Weights of a small contrastive image-text model.
Model: 64-pixel images, encoder widths [64, 128, 256].
Training: muon at rate 0.0093, 6600 steps, batches of 128.
Data: trained on small charts drawn from random numbers, 101725 training examples, 8.3 epochs.
Rows from block 6 of the image encoder of a small contrastive image-text model, named by matrix and row number. Rows with one number belong to one neuron. Each number is 128 + 24 x the weight over its row's rms, rounded and kept within 0 to 255. All counts start at 0. Numbers have three digits each. After the name is the row's rms in percent of the matrix's.
Before each neuron's rows are labels from the 100 images, of 14976, where the neuron reaches its highest value: "responds to" is what is common among them; "peak on" is the class under the peak. Only what is clearly more common there than usual is listed. The data: small charts drawn from random numbers. In brackets: how many of the 100.
# fc1: MLP up (encoder.blocks.6.mlp.fc1.weight, 512x128), inputs 64-127
# fc2: MLP down (encoder.blocks.6.mlp.fc2.weight, 128x512, transposed), outputs 64-127

responds to: bar chart (78); dark theme (74); falling (31)
peak on: data marks (48)
fc1.40 129:144114143145148182117133182072120165122131141142107120165156126104092103127102112166106125164114125157143117143122090143154148119107116138146136137139127126134166183129124169129150131127125159
fc2.40 117:112090142142182138106133126139140131136100192117106161144135148094108104164148112157122160150138098081114179097120134124101110093137133166175112127148125128139136111139120155102143182133107128

responds to: ring chart (69)
peak on: data marks (76)
fc1.232 151:117112093179117155136150120137121114138122143130154158135131096166142086122151138143121132097130100128164118163101139107161137080103145123082145132131152109106107110098136153065149169169121118
fc2.232 151:184108113117118124103141128099159128146154106131119100109103153101129146147102139110158120167090125127181154111079141132136143126133135132090125151138148150115081161180129119064138114089118125

responds to: bar chart (71); grid lines (65); dip in the middle (49)
peak on: data marks (53)
fc1.465 151:101124127115179142129135122140114134099126087123116140123121106059159124149130123108142115146131169114161116105163102078142144110137118108097145119098120106119108091069158088147096159115182176
fc2.465 158:151086107140134136103147109113119081169126112103131136115118108143158128108126140145116108142083161127102137151167168125129154125124165112136123124173130126125118131191141099126170141150151105

responds to: pie chart (99); dark theme (95)
peak on: data marks (46)
fc1.16 083:126161130130127060120094105168139170107135176125111118071126136106088121079111164145124137108141141154124100148095170171164141191135153111123133133128135101115113191167113096137113126107137105
fc2.16 082:134139149152118145111126152135115151113171138141108099111108125137137147160072139138114162099091125129127142150170103112126151095103136094146083131126116128139177166093099119141104126151146106

responds to: pie chart (51)
peak on: data marks (52)
fc1.203 051:128106119146120170154152106169179091150103118133092116117134101099164133126141130131130137161123080079132163079131104122155148128140097116090108112136118119113107131135162120145154158145114124
fc2.203 050:150155107139130128133179152110117140163123102141145113152142105123169121135117064124127120136087111121122110173116116132105138129190114090091162126160164162094125154184137128105113116139143153

responds to: stacked bars (100); dip in the middle (66)
peak on: data marks (77)
fc1.309 078:164135140209108137122173097122134153108149132107161112109138143144121148131136113130109107111114135107142132136093106140131171090115165136167140145138150082122091102126101151117154116124127143
fc2.309 084:114144150102093136095143113095106146120144114159151140099162087109109124130121155151160179120080101163141155114123148179131133117132099134119144096114144116141112139155104116115168127089089129

responds to: ring chart (88); dark theme (72)
peak on: data marks (67)
fc1.37 085:137166119106111136108163112114127121119165117113140111130161126094121128132147171172104151151166123160168111142138121163120168123090119148112111072124129089112097151082126164132112124135085140
fc2.37 086:139099149146137136137110132128146139147159142101096134128111163130089154138098151122126103098101130092140131135152125107149128128112126060131096127168106142184101114108163137095135117123149164

responds to: ring chart (66)
peak on: data marks (61)
fc1.290 089:091167144157115124153113163144114137124118106163105147124140083084140095112145130131115125085145127166113150117071158127157157127120114095091068093112170116130123131145152105075124120117174088
fc2.290 086:126156069123173132124120109116131121124147103146164133119113144168183135083112095107147103148097163158160121157108105131141152128110096101128117143102126140140115170126090134122134113075127155

responds to: peak in the middle (65); area chart (51); pie chart (31)
peak on: data marks (75)
fc1.393 103:139138112142191129140089122156127120138135084108085174108171126077081122107138085162173148146106162071121133113119140157129175135125119130130139140141103168125165136179113134138107128127124116
fc2.393 099:105101101143097113133141149172120138143129139140131137124153122132181070093115144122131169183142170104121126126161104116122145113110150170140114142090105130146116122206104121113141124154169081

responds to: pie chart (67)
peak on: data marks (68)
fc1.454 056:088120119157143142136119138192173120161140136120109064118137094106137122135116114097153095104181074119108114107097116120169099118105113146162107129181122114111097109132168161093148119150115150
fc2.454 053:129137101121155126091118151108142107159127133117156155152142151150191137130117097110089099128157108160101151103056136114136091115114084093116132132137168110120147121116131123118116103076076159

responds to: ring chart (80)
peak on: data marks (94)
fc1.311 090:087139120147122091110143115157123136114143129128092110169176122124121147130141098132097146094127131106153098150145113182141123122075151103107141102164168146146105068101122167132102165131109168
fc2.311 092:126095137150121132121140129141173166124104137096081113132139131111123180155126137122122111157114108112145143147106148102131123166157144117117160115119151153166051132088099165109157169102118099

responds to: ring chart (49); heat grid (29)
peak on: data marks (46)
fc1.195 172:095103156147144115135116092175123134181108113116140128122140064147120099112095115122145108102132089112151126143108119155094118157112152115084173123145144111122183080096123107189124115141096155
fc2.195 172:168111088103147108145128132134151151138120113143110149121118133126118098141111159140159141118124143124160104099144173165166144137108157143113117141137126142110142130162167100139092082117106143

responds to: pie chart (84)
peak on: data marks (85)
fc1.262 044:160106142124128161103104131141110113140161101128142146121135123106112101126117155124101153147124129134131097159091125162154139148144160121129150101174150123107151177122149136131110128136105163
fc2.262 046:141086133139147147116142158140127162102145147169122155122096139110149133075112075099177108132168116117132127146136124130152124132154138136142085164120133127171169118102133110114170110117102160